{"model": "multi-label image tagger", "activation": "gelu", "eps": 1e-08}
Rows from block 2 of a small multi-label image tagger, named by matrix and row number. Rows with one number belong to one neuron. Each number is 500 + 50 x the weight over its row's rms, rounded and kept within 0 to 999. All counts start at 0. Numbers have three digits each. After the name is the row's rms in percent of the matrix's.
After each neuron's rows are labels from the 100 images, of 14976, where the neuron reaches its highest value: "colour at peak" is the nearest of a few named colours to the mean colour under the peak; "lies over" is the class under the peak. Only what is clearly more common there than usual is listed. The data: drawn branching plants. In brackets: how many of the 100, against the usual share in percent.
# fc1: MLP up (model.blocks.2.mlp.fc1.weight, 384x96), inputs 0-47
# fc2: MLP down (model.blocks.2.mlp.fc2.weight, 96x384, transposed), outputs 0-47

fc1.153 096:525518511510433582529559518518520437552583506483582434583580481568539514482478451482480556544467524452455462401515513503444509432442536502571483
fc2.153 105:508487530604391552478421510488504480479548414483487567551498449517470551526494560453523495396510558518463497491413541569436486470353461557448522
colour at peak: brown (67 vs 26.3)
lies over: ground (87 vs 15.5)

fc1.84 093:497447597448491465516415431495466569467519497533499547604530525536515441449576504480472466528467446396608420461478589418477403510417535426461469
fc2.84 095:424502425506450553453530545512449488512500481387420401569526568478538540570428501466516460433520577534543561525521428528462492462579466562472514
colour at peak: grey (51 vs 22.9)
lies over: foliage (37 vs 7.8)

fc1.339 085:536458434562527497488606532500605544552578490476429547515432443415486536481567514505560575576492520533544562477554578523489561480557513550454435
fc2.339 086:466472511530458576470491451470525512516545510474544479525544572504482481496404404443519513428504527492507412514378420457508437535443499357437488
colour at peak: brown (58 vs 26.3)
lies over: ground (76 vs 15.5)

fc1.270 091:461534457521488508459525474504395535411530494594537443547571407439517444584412551453498465431427463547460551469602483409502504418570497439436466
fc2.270 101:586433474410483430437421493572518553559549478497521544588375537505501550427568459477407516540527476466599458563452520524577492549537465449635530
colour at peak: pink (52 vs 12.1); white (35 vs 15.8)
lies over: foliage (69 vs 7.8)

fc1.205 090:544521595459452419551476522479496553588541523578372523488513528557513476532488549561530543456534470505614536530488487604459487554589482504430458
fc2.205 095:478375494500506473433533588477558464483464488474579538455569472422541556437483524518464440534481529453576517505551447473565576536522537457551520
colour at peak: green (76 vs 3.6)
lies over: foliage (88 vs 7.8)

fc1.198 100:471400550497446352483536495523605582446483535567436502502458522403452499493459575533434398456574527498584546455476533528477493504520412511562507
fc2.198 119:468549424488544519450490521408437485412479410570549519584540539483485491525505490430453560540439459556564410534434473527494494510479562492396489
colour at peak: green (72 vs 3.6)
lies over: foliage (97 vs 7.8)

fc1.161 085:525455414496518444478440553421569532530558506471441529578448500599471502503498552509411498457516513530559570557514492485517456518570427458452540
fc2.161 092:535545494565579513489504579461506440492559548602570445468519540411525515518491545521488480578457510525534457474586508552520505479470494448535527
colour at peak: green (79 vs 3.6)
lies over: foliage (79 vs 7.8)

fc1.26 101:426504568496459469514536454497586459415525481522514578559414521454562473485542411431475504556514432560503596516432513422504576549393448517506481
fc2.26 103:560420456467423515482433531541464554519516526497435418512611513547497511558451532562531452509533607462444442465519446544526463462524502473514532
colour at peak: grey (63 vs 22.9)
lies over: ground (96 vs 15.5)

fc1.357 134:450554469452470394354427530423524524379463470470500564472582467531545492537503528538446474483510548546595448451482508469442503565467449524514482
fc2.357 110:525615523565584473507477493477472530506469510597512466512482552468426446407450475491456463470458458557513595521476466445544493532514455459483455
colour at peak: pink (45 vs 12.1)
lies over: foliage (37 vs 7.8)

fc1.137 100:510462429521490364485528560391465523451563502558530459575476518472500526608507601583451415503476527487558478535491442433462428498576439457431555
fc2.137 098:493483519407452373380482493489470440457479534479552515572449500446464484492432457423412465504476411532554566435507491569564493524501480468542415
colour at peak: white (70 vs 15.8); pink (30 vs 12.1)
lies over: foliage (83 vs 7.8)

fc1.36 094:525551493504485324555508491512492599474484457539461474529501505536541477545478496520507509538473559607545397556494394409564519556490511506546499
fc2.36 110:440471477468508429510560566519576503481529593495488557460510455348452564502545473563530483523495477376504538451468535553513549460444417495521550
colour at peak: pink (49 vs 12.1); grey (48 vs 22.9)
lies over: foliage (88 vs 7.8)

fc1.156 106:554584479470500544437530508503541539512545514491453488544444407488441551606420497518463473464497553445456467538585394506529519530542424546434497
fc2.156 097:365484445649520447574558492552500421569473414490556478461493569509559485487526440562564504497530533496447536525418559473424483532488444542600444
colour at peak: brown (63 vs 26.3)
lies over: ground (84 vs 15.5)

fc1.49 108:535481494482479371474459513465556473583493479445558618550548471486479510492583434477481455525515486526588479493503493445591580501508466430572465
fc2.49 112:532402468519534441426507449435478494461532579479441432454429412495511459469447434496467596494398475443457483477434470524395454498396444498515483
colour at peak: pink (60 vs 12.1)
lies over: foliage (72 vs 7.8)

fc1.110 118:462500547526553496478556451582464573488560558524430536385464513589510530545436550424506450443513415530445537501446461443473484556487584488411481
fc2.110 105:513527406486486474515360496502488452454509480446619473540615455426517502481524463625485492573383483379513485524530482515497563554478549562629591
colour at peak: grey (55 vs 22.9)
lies over: wood (71 vs 6.4)

fc1.370 093:448520483546575453490534558453569535483395523498445523468558420564495438531522476456535418546499474424533476480476566489495427514537401448496534
fc2.370 086:521529500484490510465479413549445455467559569553544417489438594450500579523450458551515543438473528568535563493451465441509523521496516564441538
colour at peak: grey (46 vs 22.9)
lies over: foliage (42 vs 7.8)

fc1.187 097:576457520398523508457590477515485522499502462478466448574515410554472571471568558495449484524445493506488594572402463500490480556481551517511572
fc2.187 095:496470410487571497492486455504414457465460513515444504457550599503554451538459448535563508549466466443533389503513484482478572509482469442464440
colour at peak: white (42 vs 15.8); pink (31 vs 12.1)
lies over: foliage (39 vs 7.8)

fc1.306 100:461527541474512564491512593565496547529510520472434525567491463504444518421500536426602605496422540494478558512590569558563497397515478475539468
fc2.306 114:511471494531507410551524511505522469581454543440508490427487422504392482481532591452585482430526571506492450415493502524563467540530561514453542
colour at peak: brown (78 vs 26.3)
lies over: ground (48 vs 15.5)

fc1.231 092:592603536495522491419538530489463532509514459533469663470554481382547586509507462521487429512464507500563551536487512484430575424440524455473463
fc2.231 078:493457569583523505526433543512507531520572469462511522562547511546449543568489528523535554564580513439443453585542464510487465531503473557502543
colour at peak: brown (64 vs 26.3)
lies over: ground (72 vs 15.5)

fc1.200 081:528504560493551443474514464551437488503556512572440465423603523496503544521479452487443523434534602489484422511464532560489548436433497470460530
fc2.200 081:528535496390433448521488521518543554478503440442544518474513442431504561428411538420543476518446440470498629388519506459498510500516510490551556
colour at peak: green (39 vs 3.6)
lies over: foliage (40 vs 7.8); wood (38 vs 6.4)

fc1.126 113:444554509488538401386520502431406494505516464532410468550501399520554496471530608568575488531456509498552554478518499494482533591517544554480461
fc2.126 102:516483543550515485569484485565477470481542640446496479521479560530484524546507438435454504488552456516614530459457599540467420519411476436494507
colour at peak: grey (57 vs 22.9); pink (35 vs 12.1)
lies over: foliage (45 vs 7.8)

fc1.323 112:619567427606539523497469455523469464559525524485516590458508544503547478451588514490458466480495488483493538496490449452516457466549539462475554
fc2.323 106:443537504483491546497480548446503516548543500504487413538559489539554492538510506486596513579519462571586491539482541428410600486520531526413485
colour at peak: brown (81 vs 26.3)
lies over: ground (60 vs 15.5)

fc1.136 086:478516418567581395461497518412448513395451512496540527513528511500485511463479390470507563517428530540574460547467550464485487548519461440507515
fc2.136 092:478484501431496472415501461541480518577555556566453537535464443523490481444526552513568475533608477365531508509497517477491463447487526499489489
colour at peak: pink (93 vs 12.1)
lies over: foliage (96 vs 7.8)

fc1.227 100:434534429417526529594433490546454501494439547527440521538484505527407512595520596530520508544457515565568455476520469504570410508515463439541417
fc2.227 087:523522564556490511480543584458564552525555496517450511431446436466517464424414510457444499517550525507439573440548522482423483529504505495532486
colour at peak: brown (73 vs 26.3)
lies over: ground (51 vs 15.5)

fc1.290 077:569494512534567414469491532504539510565524516519431478483423457497455547452495583593457476522504523522678516494553485582554540527440496531561466
fc2.290 096:394532513453532535522572507559501560491507595520461499486562505429548471568428410421515555470603515558563476563474524480474460427583525484501551
colour at peak: green (87 vs 3.6)
lies over: foliage (93 vs 7.8)

fc1.346 083:514461515520496491530516474458539558478520496493502544573626495558463460480472375527506545522603493482416508402489470499531512492556520501566491
fc2.346 095:540476561498503481500435520458517451557532492472474458477456496534584458575560535475469506392360534427507520561566529512427514489448500547439497
colour at peak: grey (63 vs 22.9)
lies over: ground (49 vs 15.5)

fc1.265 075:457487480549523517453532459508572535402431478520535597451488385536547439492482523520434502465514524485466447541512448493567523500580393504509485
fc2.265 082:578512531457442535501416602466512575513583502463481475508553638520484503529495500582585469514547453560480622415471540517471490485432587568544567
colour at peak: brown (60 vs 26.3)
lies over: ground (62 vs 15.5)

fc1.103 116:362489488451522483528555428515442528395431479541457530508550526493533601503528503549498537526493424396575467429461535519474467462469464469552580
fc2.103 112:448534576531511543448492516569626497533484488503470561507530489597534577510523559530516533555522489438561510468473449428461507446460410495493493
colour at peak: pink (70 vs 12.1)
lies over: foliage (25 vs 7.8)

fc1.24 100:533579461530529381367522458510497440502490505490463511586435446479477443431545529474439457487548461559505497422470538467529463497546588490513528
fc2.24 084:532457475514488526511473537427465414516532526468454512564627430479505494521478460482436544542462480444468542488579510516476505543452476473480549
colour at peak: pink (48 vs 12.1)
lies over: foliage (61 vs 7.8)

fc1.262 094:516554526471460471467576512545470575561556507474532518436561501424622566446503521481536452518566495475552560635507459509568432469420492524468468
fc2.262 100:513444536533484475551420467466476447553509553516511461475456490533433409551538460467455573483433532508444513383400564451403515509474384410497494
colour at peak: pink (42 vs 12.1)
lies over: foliage (41 vs 7.8)

fc1.87 090:514497419545512499437540562488574510516614485476529582520553499451583415521527458489325547501455558468453471493580448537441506426498470466499522
fc2.87 100:532559563537450531480376543437518450491452485511477443508437526514373579494533496557531479542567526461479447500389562413479498427436526490467490
colour at peak: brown (60 vs 26.3); black (37 vs 3.6)
lies over: ground (93 vs 15.5)

fc1.344 079:458487600463497504455557524503519460546489422457514496577580536531554497405484489436441532489517442511498455556465507541612366430529530465574505
fc2.344 084:531462456481524529521468570509522514549569531518504515494423475456418470515502486506522493502532505516414468422574580496361620546473397573466469
colour at peak: brown (70 vs 26.3)
lies over: ground (98 vs 15.5)

fc1.217 081:464448547545448491434442451533601499517486444476540544574580523503483510529493429561466509578442489477528527538427508548491532437540454473577443
fc2.217 096:484470488432538400640527542508408504443604533480456420411514485577459552466478553566490553464530524489506494392581455475456496542512529496483507
colour at peak: black (44 vs 3.6)
lies over: ground (75 vs 15.5)

fc1.3 103:441532510440493339507498580421436592484495406501545510561526520508580561516550527435557518548445455501461468519434574535573605526461520476627484
fc2.3 098:556363591436537479418550537561506505442507568488399467510492410541487470479504500502443442458619550488589437437583472484583547527424456519473561
colour at peak: grey (78 vs 22.9)
lies over: foliage (49 vs 7.8)

fc1.67 108:565505554532503529469384515495555450537539509453534440516486520591446476439474494519455466485502483527513537458582481342551459451485542545516363
fc2.67 121:370513512510512487605510493526563495488592447549505521467499504556538492433525548409519545475484564547457497489529587629368555517470426477406596
colour at peak: black (27 vs 3.6)
lies over: ground (79 vs 15.5)

fc1.378 100:568530552463430474505571456575534522532675556480484498501584474515469471518512555528505607565486534508499569523463481444519466498473435442522540
fc2.378 087:486487511534411508435438464491535519441475560465531569520455508473525592535389522460490420386457525462527448514461451548505637535491496566497458
colour at peak: brown (55 vs 26.3); black (41 vs 3.6)
lies over: ground (56 vs 15.5)

fc1.255 119:463442477484474457346525558504469598480481442599500484597572473532515484514472507489475425464521496506638513533471492477455463554491508526529470
fc2.255 115:479582435511471547541378521459437468400471450544507481551523517497500499571506611450535534640486507501600499510452505398498544454501458464464439
colour at peak: white (56 vs 15.8); pink (44 vs 12.1)
lies over: foliage (98 vs 7.8)

fc1.77 122:500514452478461404459530545496461519525488452504506575459515651526552513498459507606484519482398502550482539428457460512513522492640488455447486
fc2.77 111:526476497529560482551500443537528492515566466529548444399501383537406479527547500533520497541555494571453482586503498547530379584582562419470473
colour at peak: grey (83 vs 22.9)
lies over: wood (32 vs 6.4)

fc1.269 081:446551466477469468424517523523491475581497586524551446495494482473660511534459606529524551492472454473511526451387507494492444415483467504550448
fc2.269 088:583459505481466460525546497526566495453528485532501488467497504509519408460430432426509495578594466418544530521543546466548545524561502536562499
colour at peak: pink (74 vs 12.1)
lies over: foliage (77 vs 7.8)

fc1.169 134:542421501467394570497478441584506545510490525483401574527435549447507459390455480537472536531510524510605456480471471521531573569514509515574426
fc2.169 127:576424518481562529514471442546521536485517613503593533494527469455431521498499568561494430466478601533600547543456503498512485403479460556428519
colour at peak: grey (58 vs 22.9)
lies over: wood (85 vs 6.4)

fc1.241 109:456484445511482489555461475559600496455437624458474529536509498486489506457568542551428477459487545491511431542417422482551453501375495428523568
fc2.241 103:454446617536481440336518509437478484524458419494493475587512537533485473569448427465504510454510424577490480447566549417528500517595524463460578
colour at peak: grey (64 vs 22.9)
lies over: wood (25 vs 6.4)

fc1.176 100:509471399437523422398445498436488577442476537555495455588516434526432474461542464460449482551469512462565528540474414487612515523499503453451516
fc2.176 097:501503565584430482506464554481518487554517497480500537519521457515542535554495583448585499524599410533585438449529538488504492460454431549542446
colour at peak: white (57 vs 15.8); pink (32 vs 12.1)
lies over: foliage (83 vs 7.8)

fc1.295 096:399557456459410472489523445508400529543510538586453522501488559490484491444497573550568564504448517467447541432501552475435521499469525393538401
fc2.295 103:603455536539503533540492567455620485539519444529536455542431478494551432521494459448465517417538514478474523484527477539503503493500480552411449
colour at peak: brown (53 vs 26.3)
lies over: ground (46 vs 15.5)